A small segmentation model, trained from scratch.
Data: trained on pictures of board games with random positions, seen at a slant, 97500 training examples, 9.0 epochs.
Rows from block 6, named by matrix and row number. Rows with one number belong to one attention dimension. Each number is 128 + 24 x the weight over its row's rms, rounded and kept within 0 to 255. All counts start at 0. Numbers have three digits each. After the name is the row's rms in percent of the matrix's.
# v: attention value (model.blocks.6.attn.v.weight, 160x160), inputs 80-159
# proj: attention output (model.blocks.6.attn.proj.weight, 160x160, transposed), outputs 80-159
v.74 110:131139147101073186147107150130152152106142149103136124132147123122124131109104155139114111125166130154116189127185147129182090109109151104079126116125138125162141090125134164127119127145076130132124147132084109128140126157124089114084149128
proj.74 109:150118143142139130160167141145148103128106121143114094107089118081143136176149108138097134100155126148142114109128127084113125164116134141115187135090103123127079162138118138094101148172130089117127120121155155145158108110116133132124079130
v.75 102:095104104138135104110124105125089142163111127136108138105170102131159154140155123119121124157118150141133130131121117144155132112162115126149115154112149148154166145146121147094138089075131119133152143159132128100136138135126113073136114093
proj.75 101:121154112146142107149144114147116108140118142172121101157098166101074111083106117096111098072145112151121077124125088100092136107125123108111157118103105098121129128131144117156125160108115154144115126113200104146134136119126143119148126138
v.76 117:156132164107102116144146109139151084086124177142094092156097132158154132153147137123115128106145132123141150103177117096128103146105155100096138108107105118120085092115125112151138146138123106154140118116145155162096136102118135117109109169
proj.76 113:123120124121155167132087141139112164130158109105138129122127119150142122145140121184153123177113145115153164123163150176176133129169086154111113127121133124115099102164139119108152098170131134080145154114062100111115138114120149156161162136
v.77 080:161098080123097125143103151099111167133079130081105140089179109108165121151119126153117113132112131134125083105137136075130161080129149150151116149146135116101136122147134130111112103131147154167083107115103112131142112156164155106122138107
proj.77 078:117115154114176151118199095143130101153118156163139091192146115126115128091131125098130087092117140124141129140109108124115122125120112089120146157113091114189168170107140151142122158126098141119115119134189162127134149105107128165125149140
v.78 123:122131119137165154111153132132134161104127127120152093135164140116142114130132126118150149106107114131148126098126102120116123111148168114156099148133115080137108112139114076122134102179139106153124142147144118137138093103149178105130140184
proj.78 130:141139133113148140110100109137119113129114155132164173131135109133073101160086138168140128144113158118146130179103147148105155130135069137081141101153098163155146179134147161132123123093127160079118131090116110098118126144088103140113141130
v.79 152:105110108138106114127105146117122155183113128121133142102161115108143132127107115127113116126121128162126129151136133143152115098180125148147115155108165152174167111140137178095119107138123146123129134113107097095154101159131130109116132089
proj.79 147:137139119114148109152205134144150108127117130164130087132122161098108130132127150084109121057151108138130091115114104106098130126080149106113163117111099097134141169120148123131108160131112121160104117109174155139138126118123136115114108142
v.80 138:132110190136155116133125140100108086156118127180125128151127109142131102130151158146116112160126128133110102113113168126130144138091098105151158174149101121068144136116123119127132119090169152144128079113158149132135096121133166134113088101
proj.80 130:123106081121113139118115170122144145097173051119128103112150101104153111120133111099153130137128151108116099108143066124145098115111164136118140128128195143165131128151134144116103115128114100156114098131125152109111086131177127122140108124
v.81 132:125119107160101165123095147139144168082112112100139160108105145113125122128090098112145144099108107126102109143142107119077079124141116151134084121109176137169098134157123109158121128185124121136126125132093079129151113133177163132123169135
proj.81 130:132120152109119103113163101114118124149095151153101115144115150164157146151153144138139142142120123134156164119116155110127163140118110130167125116137086100104159142052100121121113159114156126128115127159128131140147152123093137131095119135
v.82 132:092135087163121133110143145123155138139132127107137145110108136134102145102105112143154129090159126125110136127147098157126108110160134157120116124102145175176115131163139173109116139141104121070147193105113109111137113131127083160177174095
proj.82 126:142153123126124095116158130161133112176119183164071136143132151148146164127142114106076114127133085153112134132108159120083144095128126103138134153126127088068121086139116106117111171103145136147161128153102119154142172126101122106115137126
v.83 113:090128131150121156121100150106139132160130141126138143137114102140082154104110092138162101116155107129095136135140127146172107106136119148121124132124143173148137149150153183090130108138114154099142175095118114095130115127126126158134138098
proj.83 106:132149115123112089136141143174141108147129128165078138137127154099156132146139093130054130127126097147138136112148138103094146110093154101134128135109176107082122073123110100101130150120109119157128118145068143124136142143147127098124114116
v.84 116:155138121115133134125141104159148150081124128103114132113128152125149126127118113129123151119123137108144124159117105094079134142135151124125114106107133133133107128142117083146115150179135103140104133137116155172106159133123124105118165160
proj.84 111:115132165123155150145104128121079129137102166113162147158109127152088128145144172142179117125120157133140129140109168172135134157156088121152129108144079126148147144077143147146157122128145146093127161105156110128134145129083127168121131152
v.85 146:102149066134110124108146126153156154119128129099141136101132157107117148109121112116139132080132110131147160135147091130137111110156164156117111106116170151193099119130128150103120129153084108090144171140088117120119143143116096124157175151
proj.85 130:134151173141147118114146100150121120168078188144123138133111139136115165129136143135101138116135102147135148136103184133091167115152096108155110141123071102062127121127131116128141166126150151115143152126130096131150172118096114115101140125
v.86 094:144168116144174108146136103125094156095112130134110153129098128077135125128129159160133113102147151132162116165087113138096196106159138138152123120143144161146150181133134078146134130100136165105126118125098148125150130106125122165159125088
proj.86 098:116114087112121121119113165139131141127135110104137130167153096150111145116111139096179134160099165086065130118108146136145083154083178129140132128158126112097133105148101166158137143106140112152135115126165133151115137175136106116105101130
v.87 092:101141085091127109132186100106132097136172123129116085076120114127120125107147134106125113132158111113168133081148115152153152120117137104084137152129142126139134102128151138098123103152116127104153138135122148141119123109109107131148122119
proj.87 095:092152123172162132113117119166137133141097165136161138134096135136081118093098129140144120057124122161115132162105120148118144112183112101142118134137116142090082117184119126130138135131125172103156191121161077116130108128089124151166147114
v.88 097:151085163092080130118080132121146113143104111176148144148133109148135109140129149109135147160078113141092128103150168117150064128092089114135136147109114102104125079124126136128119100142137111180132079131125082125134119144137180102081122170
proj.88 104:114137151137110146123144124103148125116149091093136090072141131092190106120143125146106116120164121143174114114148092127157158133123105128123139141114147132169130159095123114145104129143124130125102130156131167084149111098153143119138135116
v.89 103:127118147112126132110137152100116118141135176149126141153140104140124123139156142141119107157126134135113135126152167129199149139106125111108140154142122114093133126081145146122149112108074170142133153094149140108128125118118134138083089133
proj.89 105:122115102143082134144130141132165127112162091121140139105134126092157137122117089122094142140147130148132118129156074131132103141110149125114143118098170141161113125164134115089106111127140085153113110115091155110123135134172115097118107121
v.90 147:112148069168113135113127137147139170109124126106132144100106147114118157112085111146140125069136124119116143148144103125105097106165146155131096094103145167179106139167132147130122145155103107070148174121099092119124140134132098133144168124
proj.90 143:158138159124144105131165115155130107171098187153096149170120143159129155153170130121097158143113108138118148131106195128093147130128126100156128130119095096072143101112113113124122161105149141141149141136108126157129163124087104103112136114
v.91 130:176131178141135122133104109135110136105093091128113133138133138136155121151117162130118161149085133140125104150117141099060132135105095136148129132119125094105128122119117088144126150124165120172066066143115153144137134118158167095082117153
proj.91 120:114095134107145161141099139092104148120150113111141098142126126131129099136138159133178108135119170117138128124122117152156118149140124109132105099152087133172162173086139157158145109156118143120110124140158133113125114133124137162133125148
v.92 139:173085173095156127139104121106097088127126134167105105125133120133141097140154156135104131160120133135132097099105180126092136164091103100134144170151107100081135116111116087164145114132172117185114076127161141150118126122130165107108082131
proj.92 113:097108113136129158121116142113134151078141057084176106117142091132116107139121132127182127145118168081125108126137088142156120140129148141118134108140160174190127158124139162137122095145107126118120123116137135086112064128163137158143138126
v.93 128:159123177096152127127115128096102096142132139161091115156141113133141099118164156150116127156105113125142123112128165119156166153093121109124167176149110096060145137093139103138133131101146151171122106130160159133125129101122154116109084118
proj.93 104:104109112130105150127110164128141152076151073085174108108139100111132104145131119123156132144146162123112108114138112131171097155110179149112131104119162148198112126144139148111123101145119113126120111107133119098093074144182144143134130117
v.94 123:087139075144122136098134136143150156139139121099149145113132135121112148114100078118145125088149129136131133145146092126133112093152143159110094108113170164165131140154124163096114147157087145077129176117103116101140128144129080143150181120
proj.94 105:140153155136126095141156114152129127178097196165086138140127169117125159128121115093107127114124078129130143128107153120093141100132128099153117148107098104082133099116120096121112158098120133136160136159135122163154177121098133088135139120
v.95 119:137171103116169107121191090133118149088165110106099100116124129136154140149152140115128131120129155132165112139107090097099190124142168115112122094140121135118141130114118094131120157130135128138113154148135167171103182106102054117163127140
proj.95 118:133148125142173151169088126125102126144125170135162133196117120144063135095099157120165116091123139102105140155104149158120109130148113116140112115168089144152127130160154157154169111134125153091131141108162094128133126130089128147153125130
v.96 153:106142137156164140105173128109136132125093122127138090104152144133171139146151112106061120111131138117104099120131104168102167155156162127139134134145132131118129135124123145118135139126112143184105080091124101110111126112136127200151121153
proj.96 152:138145186134099138146121096131113091148081195123130130131112137131105142100118117133119095105143072133149132159149147130130129123155110142118132132109119135114118108146132135118128125116126139083152132109157122132119156109098143079106165101
v.97 122:126140085105082173132078134124104140103159126122108133107089101148108145122123103129154141104131114127114164116166118106143091096112105132118126111103159136175101134140143140142110122132107105084152167106126122121106122118101119102125160130
proj.97 122:100127097138155118118130170101150110128121102136132117120155119078143128133107157150113141155120173139112099108092158114124144130119156137158111124172131090053130152126138094150124149109133149142107142107107125116111121164161075133122113135
v.98 121:149127134136127119110177114111131129164127170091117126172118157114123142127144119188173146161136129102174112148125124129130111138099149098128122154123111130149137120104130101097138106115133128112154135163124143139143162113099180103137098145
proj.98 119:130138124092133152181125106139113174099127118158121148139126136120123079174122130106160130098119116136158140107128076177173099182181104122117124133099113104143148129132131114157136135175133128124106125082172126108141100127137132122138134120
v.99 163:138107157114180125139124130121150104116164114140171133152142108134159125145126160149098101163141182127108128153086149133098187142111122115079123138167119116074142150152122134159130137102133141155142124131129128134126118133161137123111121085
proj.99 156:156131083142125079098130131133117115138149136150087133168143147203127134125146110119135136111103069119125125127117118130111087121129143154160124127126160180195093078176116132091134109136153123154106097195107133187128168089115127128165121163
v.100 120:162127161130134142150108128095101120095101166083127107124107139128153157123126097132130126110199144108156137126168103134152097130082160119082123093155102138110127147098126153155128129127109081146134155085160151171064146145143147125097122137
proj.100 138:127150088114159120084130137149130139134146106157122163155154135136105131182089137143097150078102159147093109128084144142121126131172156131151113111118136118126109130178127113111112141151171151090101147138117119116115172094139076149144173146
v.101 121:082113121092152142122144120170147146115167094128182142101122155095117124142131148119117116132097141121130067124097097127079164149125090166114104151132155120109124142148084093148136132148147098163145107174126119111132093132165152118137129133
proj.101 119:159144115141171098123158109142114120146165163152076098138136139136119102103161145128137117097138097110157183133139092130132144081129105101173091173105088105140097111136150114158147083123121158139150155138153102149144143097099118156169138168
v.102 143:146116116152150140132124114145113157111030117135129122131127197099100142137126140125131151083125103142156106172110112124086118164123136168157110095114139152147124141142137100124132133173144120109096120110095146123115124152116161141130147135
proj.102 159:121129185139137151160144099116109152112120182127116112108100131117110135146143143160134158159152181142165179147146141158164160150167135131158131146102108104111117181097155123169124123150145177116168143101172113126157133104128085167118139127
v.103 139:081154153151172080141174130132203123121149137136127148171123110145141127119122151152122120129095150123109153133108162146103166146168087119130131131133104128127138101143123147110135151096138150116120134153132129145162129086148074115161116071
proj.103 148:150139152155073116112121137123092100134168138119131069117130142134143127064159120102150112137166098131138079148144107120137090143093171125135147136133144155203132112151162121105118087115096157154105092162115113093133160125122151133111113149
v.104 132:152106146134119162133148118089091121137137126103129104121112113151141148136155115115099149155105127124113094099121104152161111116098144118183171181128141141126120145095089138134113110124123147167116090135138087107109125117157124160102099155
proj.104 136:127146143122108117129147109111127134151092126133114163139097137139127098144104137163120093064081076108123111126123097139099134114188102112094120097132083119105158111151100130121117144118128124072119164139151169132140128136110153086150141095
v.105 138:090125112147205147103192138138153142118150134133176135093153132118182115143135125123091096127160163133108131167138104142118178116151166147114096145112147107098145138169121128147139141115118153136132135110119131104110149118117103150123122131
proj.105 147:141140138127099114132112132171128107146103192162115133153138150120117118097131112108113118133133085145146113120145156108113107125117140145150102132127148123122105051143149121130149113095100120147132121122146091165120169115118155100136150163
v.106 098:171086157121144100135108119130128108114129135122139133163151136137132139164150149145131120150131168119150121156101140104114141138085116129105120094167096108081171162116114133145141132108125134134150119135143164133139136175180133105080088107
proj.106 120:148154085120123105122137119161104144136180123145108138166119148190115147116127128116128148103110102131123145137116100130125107116141141131125140145119138165193078102162118124111135120175154114131112117201117120189131164086119136135175152141
v.107 135:104115137110183150102147127139166136103154119118167101102165105114183115145139117118066092152132152113111129138139130132125162144126172123113118155138160076096135121138111129166154119124102136164133135112083133105116152118159110155097108152
proj.107 125:142151121119125099129134108191113124138100183153115154141136138140115120099105086099102132101109084134157138138131143108125132107130124131134076138116143123127084072151113114106135131137113106119103118128166117192119130098107164101133155150
v.108 110:096152107089144111114172122172185115119141138127129119151140136094182096144148140126112113149098154095131104111132148114135145176158147112116127141100142097121125086128129126129131120114117107150150135193075136134134137122127149110131116166
proj.108 105:133152112095143159149119107158104166131144160162167083117156126124134102083087094094156153132143111128173166122134095102177142109122105110141112174119143085148092096126130127150159110156106130141124133088182114130143149093123157118135159167
v.109 177:092136119136148131131152147131140136146155114128149156160095124117104136129096144166179126136117141153108120180065140128091155100145092147143109152117124142126127141149116129128119132117172149070137155176097114093151123097132119117151143098
proj.109 159:158113150141115108131128154106127114129159144128093103112126122129132098101208159128155095141127128135155134118161122118138086153090166160150121128127145169154134109131173122126129114099095158182127105095137123136149132153128120154133084144
v.110 097:130134123142071133122099136090117120132105130148096119128124135115113128121154107110147138116106103121110148096168116120188066135129128117139166130129120112163111107145142125093116094140118115109114138103111132135137103133067144154145143146
proj.110 107:112124146092084166144144119101122131121085113107171110085118129132149114148082130149107124174134137116119114120120163136133175151138110115085167143123103093049148173088126119137126149136131119094113127087163156076112095144158105111095115074
v.111 149:130140086095094111142105129144158140128141136126122132158115155110163116136107142114143112142099127124144125109155117085150104130120136110112124141101145074115103078128122108167123112168113102142153168166106154161141121116147165091103149172
proj.111 146:110114091092172159116132133147151155131121129153156119079152102111125126121098096115088184126126148117109160126128127101181181117112112125150085152142130083104098148115126116155133118158112142122127149057164128109119124116133102149112162163
v.112 084:108118066140148113097113139136111136172149098132133090118188112137104108142125131105191139129106105118104145073134093121126115122129091148143181162096124106093142066103148121120106110158169130138124109135145108151149120135094169142131125158
proj.112 087:146138130128137096075142089142158109104142111124125192112137133121122146131111128117119117145121149125143119183121150156136130113128148124120129119179089164183164169101115127137113146100110170121143136131116134128140123161155083130132167133
v.113 073:158085199109115118124099146108128118141103107103117214157115089135085130156110147134104127138095090171104088103153125134138083142112079149150137167124118125093098120137139136131145115111161122144119114137121111119122143174160135091092103101
proj.113 074:124143107144145158102140069163123130151135149125147116132168157115148122078123129132137097124126120155171101168135097105131140113171137094116118110116127126153128133104140126139132121102064161063123142132152121145116121068100144136139166147
v.114 099:169114151117124123135134112129112129094123115101076114124096147135158122139147138161124151111096126131125145138106137129066157124115136143121124113131088130086112148171132085158132159109146113154128142147150152193080143130148142126153133115
proj.114 098:115128129124095134143114087120129142113160189197093103122136120119108135118129134155123118095162108128138154105117130124121116140155112125123087108138164142114088150154152130129134093123150110131141110132150130094125150113102108186102137112
v.115 076:133155106151156125129182120112079138141162127174100114137111156110158143121164122127113154152154134087120117111112093183127145142183143111155146148138051107118138135129131131134147148116159118101164159130152129118097134108141152129192109107
proj.115 084:115121057107108121119078086124118065103121134128140163109120145095099127137113139143141117105117116125120151115121111168113135115110133134122149133144190127124133180143150102111127111061126144147122073105104100122114111165131131174100107112
v.116 073:116149139116134141141147106146124132150092139098205138164133148141090130093124129113158144139150139135128132172160102146140091107135148146154110145100191115162128120143104173112124160131107159104093142168144117101176136133125106101108159124
proj.116 081:097133111118166135119132164133104163131134070101132135174116130163124099130157127100143139151101188141121089143144120107133125125112142099137176105142127090135211086063102128134089160124106125162087141107120138134108137132107145065148107141
v.117 104:084136115147129127128136138145142115171123151170181174134147125095109118120123106095119113143151121146130123138136137169160110125158118113136139148124161161157167110103122186107117107156111141102175134144125097085181098120097148131130110134
proj.117 105:117112109112134133108128169118124125129111047070163156132152096132146120153113122133139133147129155120131089147143126110133151113113133130135181131118092122133163105087090126132115153118118154131099144098094123144133083149171141097140122131
v.118 070:191112085124135127147099126128122140131115144111116088128130137138120117138129088149111146084126137102111155138110142108105147147099074132104121118166099131121113123121135103173140125140117113156148132099117133126062139141151174123108146150
proj.118 074:089119165124092127141118092102157159122145178149082114101151136108136142154104171168137110141127126182111170140136149112121115139147147173142096121105165138120095172174138143125092128144173122139130107175153124128117171162137086151091146109
v.119 100:142118161131127138120116119087123132112116127107073122144122117168163137131121142167101145118122110100140139113112120110095134094113147137125132100132054144101130157142110123129121144100126115123142139138116136177086144160123083096137145126
proj.119 103:162161118147116149169103128146106128135180186172134069142118123117125134118147124118126108122171105141144127114091135127135106153150121085107122132110145098138080150172181131127164093150123108119164126145170121119101155103087118166134128137
v.120 093:094144124171092152135124146132136109146128135148159155137168135133098115126117134090131125159135129164108146137154130166173085111158124149155140148102162152155138073136147184102101121132117129098106144096124100084192112153129143135131120131
proj.120 099:148113103117167123103128146130134117143113074062165182144128101146135115162119122129133139153100159115138061146157109124126127131091121126129176131126116146141166105077099119141123148143111148127116126105090115151126096134158144094124101144
v.121 075:174101190088097144127108099110116143076103113108064149157153095152167126158148140177084133134106131117121134116138140118125120114098141132105120117125091123103130174124133111125125120089101084104140142147110153161062149136146090109115129104
proj.121 080:110167130175142130179146121145103139143140201159127070157097163115128141067135113106156104113160085147158125123121100104140102136174145108118105153098099112127094127182159129132162121150139136114131133138174110166142159103091152145145134153
v.122 081:120115112147163121116105152111095136122103092114103119119159129146093146133141138135166143073126147128123183120100152125116130092151135177149142136110187146120128117171138115099108130143195126134112129113119125140145128145095104106123172100
proj.122 085:133139124096142141126170081134172108104121100097123147114139131105126127156105080150136158165101162103133102140099173126115151156103104120134101108148091173163172137098108129165145148142114117106080135106127126143124092131151094118079132166
v.123 059:131114122142174110117157099142119130093154075135114031112134129132157123118155090127148127127128125107105144088116101107103162109116125115100177137100063137135143127121096115154143097102121135130133134187134141151091148138108109099093112103
proj.123 073:125120121150125107142114098129094126152125170179122110124100144107109136089149115104159095087152107160127148124087093154116133112149140123141111136152119147085136191193162138126128114136141131143163122103153126138152151132115136169149158110
v.124 062:101131187137102157138126119099115117160156111134110195143111131114117125124156118104161094148130104160125085147127115146132101138141123126142142113102137119117159115102123116085133124120147140117136149176126131098174094128101091112175100123
proj.124 074:124154083115149138122131154138107092131102100088146135141127165132119157088111100089118124116130138110135094120132119146114174095143094084106105157153125143119123105114116103135144139107076171079113160088124099137124116096153127121132107141
v.125 089:162130126099176117119157122119134135122137112108100099128086134121176108128141094133117157125100134106110126113113101131089178150129107110113130117165062106099097152126131079150164145106144143138162124137118156155105141125145153139136114087
proj.125 085:112132122127081117121109072112121118143145151165100092091119131128125139114133147125129105064153088138134155110103125153120114128160120137128107126134161135103118152181147142103127104088155102140163124129157148088114145133130099191122143114
v.126 084:085142134104114126132139133167130122152131115148146142099133132121095123119106117075123110170108121161118103092137095120159106152133098114134162166134161101145130099106139194104097126138098138120148100131138099078176121135150130149104112132
proj.126 086:153120107141168108098147126117116110153127087081152159149120119146152110109129116123117139128092151111136097139147098128132147117131118113118174128125096138159183084113111112143122145121110155107105151116110139148139112105122139083157124110
v.127 072:131154146143124109138127127117200116085131140103124166120064149097136106119115145081068145115126107116134116099071144145084127168130128100144102111146143133076108107104133114157132133179124113121112106106105086108121137133167158140167120160
proj.127 074:145087127124087139118082150116117172132186114141111083094127098132155117157114139190147133120139106123122172106182150106146096137107120153132119131133105128154097121135126155125116093163139094124192104147106147112112130133134124161100112104
v.128 139:082123132135130126115138136106121122185165123116116114131130113131149097110120145112101122141106116143092154049128114158169133115137138117145150142125119099094126059140128114130099093128123115128127131159140118080147099120080121109166118099
proj.128 160:164125123149128119084100114105126101115144094086165115112115122187148123106145124131117137113120122092139091136164110137106172096095148119121148178169100199123149151148156135124134097073123141139165139120101122099124103116136097123153110133
v.129 113:140140101104200101123136133141133136150121126132181148132144147096098099106115110153137139102108141094155098171094137127078169125104085152151117135191151130123147154122128098122147170117151139127120146091115123140114124113173150148115130140
proj.129 116:103114150115089155138160104102144153090116124121126123106137141129136150171157165114094113171152149122123177123135140146132113147111161129150145109094139108162129144085144147127096129132126089133112132135124134093124137128144128119069116110
v.130 141:133126163129091160145108145128132133114123155104106146160142128137146144133122118137116097128160135159114163127182150134174098141135180119097136105112140128147154113124128208119111117135058125122136146123102110127110134142122113117074131122
proj.130 148:116132133127172083146149152165137137155131126131147103134146113114117116141117122139178144123090162143129093134135125097166124133150150127088150122098129130109111123170124119146152165162148151100117112133149121168128106115103123150175156128
v.131 111:125111147107182116118159126131116102160129096125124126126154097163092114159146143153117119152113144141113130110106133110092151134107088134142160122156072118101138129184125100112117118139201120140156113132121139132117115108118156124162119095
proj.131 109:152116093133103151144112126077074107129112095144091136147109143150140136106137168106073104129117112127118121130078138136087159105138113111142113106136107130127163148088138124146123118098108123148128143094158121105129153146166111139119095125
v.132 119:142122121098114110108150105115124110112127105106141106114090154128124135139160143109130157133075111100121089106106114140102156139102099135153157160153098084097067135106123084139147131132177114146131111155146148142153124132120150129153125156
proj.132 115:145160101125114141097102093106119119134146145150113154117124138134131109099124119093086128094163085119154145123127099152113149100123063101150078137145122124157144116119138096123104093095101134133137126125121118071135137117115134129135118131
v.133 105:093118133116076132146112132150108137156121128117173102150124152080110129104106123104144118119124105124128099121116109161145133117150113100125130174116167121150136105088094148128145097127122131122128119195151101115176113145124163118129119148
proj.133 109:142119137129127112088152084177157126122166142136125107082133117142163086146155098113153135118124115107168150126192100122143095108110145148107161175107079173128104112177113124132137107136109141158148141129134148158143124106106100127140180129
v.134 130:090135089160112147145113148136130136139124139158143156097157120109116120120079125113134108109151131145140109166131144134140113114176120149130111136119168178170197139136143174119118117101097145090118140113121099107145127150141132157119137108
proj.134 126:132112161135120108143148158165154137133139141110116107137134122157138135153145135138158123176114168134140144114132130127138071172123172152095162122098104129082106132163110145163137153169144129140145151136130132198117143108124111125131164120
v.135 134:100109165166097145139112143145159131139102146125097132112133120156143144118111129107156119132149114171112161125184135122165073138129144146132133126089118134109114085165121159106090137157083106129119119131096101142146107147122132109124139143
proj.135 134:134145143123162110125127146156141143129180142134153097142138118102106134143122094138173129127110155129138090145148135115136126124125130110075132130120136148108126116120113157146161156152132163110155124140128091154137147114118118162164172143
v.136 137:117113164132062164126091134145144156112145128098083125127139127153139146135138146122131111120122126179092171084168126107159083137118137138114136104082118107120127085153109159123111122137082089137126147142112100125116105121119081114118113122
proj.136 127:141138138133161107140153128137140085155125153139135118126152118104094128105116113152158126122114131138143091149148149099136150110138115110059121137126123147131120134140128135123173130147149160104137098123135133159138123106108137162172166129
v.137 132:142135115138096155132122129122136128091120163117105137171096119162174166134147139130109124148163151152129151156179132121132103147125187120097106057086108113142119150121127162128106148117076120137106144112104133139075154099125076107123125138
proj.137 118:103143127114182103172118170127131132148091134136154147143134118099072145141087115159160152109112153145078105150109144115177109161129139149109137119113200104107106129141119131125141163149188134079109078142133117162139114143101138134115146143
v.138 155:076115140128136114143123135137124125182150094164168119103137115124094094122086116117148138121113104144134095113093116124104156099131053139148138216151157169133171115118114127106130111108175140115148092157159113105172097140143151148151123108
proj.138 159:139117148141101140105142106145126134117158120133098075109118154155181097132194137112105082154129114100181148121156127170100128098127157116107139136120072159116135125132141127168126105144104113163146183116123141126130164095130096120137140104
v.139 108:081149072144137117101166128154141117176107114145163134121103124131131135124106119114137133102127102143142102139102105127091123101149079154150118117068121156129141127158148129123128154095182126113134132137128142100127136130138106108152147106
proj.139 106:132184169144093140119072130124137154093143132144115159155106154122087129128136100120108125128149131116147145139149121174124110104143130093124103133135113111113147133102153156119135129130108166119165176121104086098143157117126129164116172108
v.140 109:084149122108174137119155130096142086163143135159125109140145103165135126116140138127092102128150144129107140110133124140137163127132182099118154103143073107108140147154159136143129156088138143118158152109126142098110125104080122122149113093
proj.140 107:140115097136121131125108153093103136114061071102156159145127112166121148153130145174103141144110146089107099108105139136122138132103130149137184121159172143102136133127134120140110137100160087118117118075090130087103111166169093103126084095
v.141 107:113133120176188123111104147118160123156130102155129098100142120165130091134096134093131117110140124198106178145129145114105113128142132146175118149105142144085126091185125107133086104160141125126094113141085115126126102129099099108133131098
proj.141 119:157110132114139112130094139095133133111161109137110119127123115156121160156159113144080118139128151098094118122155180132102172097088123120088121108148131161123152153077116177104156116117138130111165147148092156124112126109170102130098097120
v.142 158:067129155133141119139126154141133118187133141160164141128161108116119095097110121129136105122120123143112126119140133150168136106156110128127140178147148136145186124127111165096139130092094143106136122152127098115165113122129137142114122099
proj.142 133:131089161128113126103160105160123125116142105115122067095137116151155107163180131144159114139100155126168124103158114136140099147137181131093189125085087174122116130152127142151125128153130136150144138126118140155143114109130100128154133112
v.143 148:153125144156111157154095141117131141114118145133107141161158119143116161120117133142135104127159150156124180141173161126163094131142166133104122067105121138151142126140135181102113121147058128109119150092092103137098133126118105134084132121
proj.143 133:117115134109173088154156152156142138150110139125134131139152113125117135156112135150181133144093177151102093132120140103142121158143158144081151119107145100096127131157107136138147184146174144106109096136145134179122125133132112145134154134
v.144 063:147146148149134108126115126082121140144111122151130133047140140158130127096129131146095155122116126156108130180101136138111149126131141147166123135141137140165156153129109067095130141129142139117107115113152169130115105150137164078082111099
proj.144 061:117113155155156153135150108164176109125106135165109119170171065146148107161127107119151134139167126120137136119127145128133107083110101130120135128110103160132152097179190184089111115130142077154136127118068150115151140144123108140125123117
v.145 084:118124087126113071110140139097130143168141128154117172080136125078144122093114095120142130077122136177148090170122119145145146095165134118142124160137158125132131138128154083122112127122144185116125115126129134126137101135090174100106114118
proj.145 086:121100107113149119146098112128171092121100086091157139143128059142109181191125096132092155142146141090078159095121164114116097139098114153124124112140116133091137115164145157113109134157125100131159113119088115110142093121155110145122115135
v.146 079:092141145137118199142137143118128143141122148179110115153147132126130115112132112171103106117157109135169117148128135134099079114142163126110139109145162159171184152133126181113108145080145099094133149128114098151107142105113087136146153108
proj.146 068:139131125121138112136115124138104161119147107128116092141112175135089142087127143111159158121113127103093117116126155150157132139147080093107111118078085105104101137131127090174135132119130125089110148142167147146154114123100129135123103156
v.147 104:119139153130114154131167137149125168119096132132094102137142145138140131138127079138174101135151144134126097131143157094126112110153133141066123098078140170146152132114135186121118160169100148083142144105138123159106139102140130154120145163
proj.147 098:103100086127142144157118132115151109134131095100184119104144128108134145102089167147108158128145153141080175103074084187135094118137093134146127171143079087113137117193107141144107124105152086136138091128100142131154122155110130122105103141
v.148 074:170130114144211114141113127115107141111118146109095069133115125073159124117124132142117119095132109084155130128144133102147149109113153135089133153145133109089102135173133068150173125115144132125129122112113125130124149099102109135110114118
proj.148 087:109112126113078139062117136156110144113125121135137170134128135166124125181152144151167141156108154132131105151156192151122118164096148132159150103133164160129116150084093113113137136102144105131124138099117125123119092136145118144098116128
v.149 126:156120116124174151137088123116125132110152130113133119177107109140150144152152144148100132158135130112139181115128109142088148149093137122152131112146084107108085139130128099167125103137132080154130123148111132143074129124139098106140105146
proj.149 115:132183164135114149095134148133097166135108169168082123131126176147114119110154138123167130122097125151186073169169158104128168135133163129110122112112169151143135148094121104115154138092141149110100192117179121154103138111094124134152162109
v.150 069:136143178114146105141140124123167127148127140116161148141107136181109139133127115101080129161093132131066136113148136112141116174104095161155119152120112139105091090105108147129134124165133084123130103143127136151081130140157109095089115163
proj.150 068:142131118135119140126164064107130086141105123128116077104142143060113126108104150124122101109149135148172124135098053129113174083157159106099125107113126156151161145142149168100111117136114158128116131102120128107142141119122143117139198141
v.151 084:108134142117079136089169121125133129135121118108122151155144141185113151117141129160135144157099153131112149080140133138139141121141117135117134109095116135158160131136111191080118124119113134130139150150136101124151121110113103122135121105
proj.151 092:134123092105169109175136113108130116160119121131130107103143135108147114084086135106108131085133131141107148127077081141110104088166077098115098143124088095133160132137135143163119127130120144118124099127164145152136155144155160125134146143
v.152 086:128155140113114162142172128124108121117099139110115066153137135136147136139110102155127106122175130124161080081095123110083129096122142139083131136133138176118136146143144145135151134106163122105180143108157147144132157120129081181166144099
proj.152 082:139123122125132101098112148145094186149133136164113139175099138117124103127119154106168120129101095139103136154158121165151111151116131130176099101156114088154127121113101099159150126104131127097097129141141099127106154107126173119135121151
v.153 074:159089134142182050136080126127143118126151134128143125124096124119119121119123151110147139153106148132085129139142100105130128137135095103138152127125131096078085090091119078162114137161144161154109099134139143138128119141104177121141091109
proj.153 073:143118153113064170077167131148134115128112111117119154081139101118146159160149100130103114144126135128132145108152165130139114133098147194146120120112148184160125129108121138051134105144129134133114131095100176138144109139162123161072130118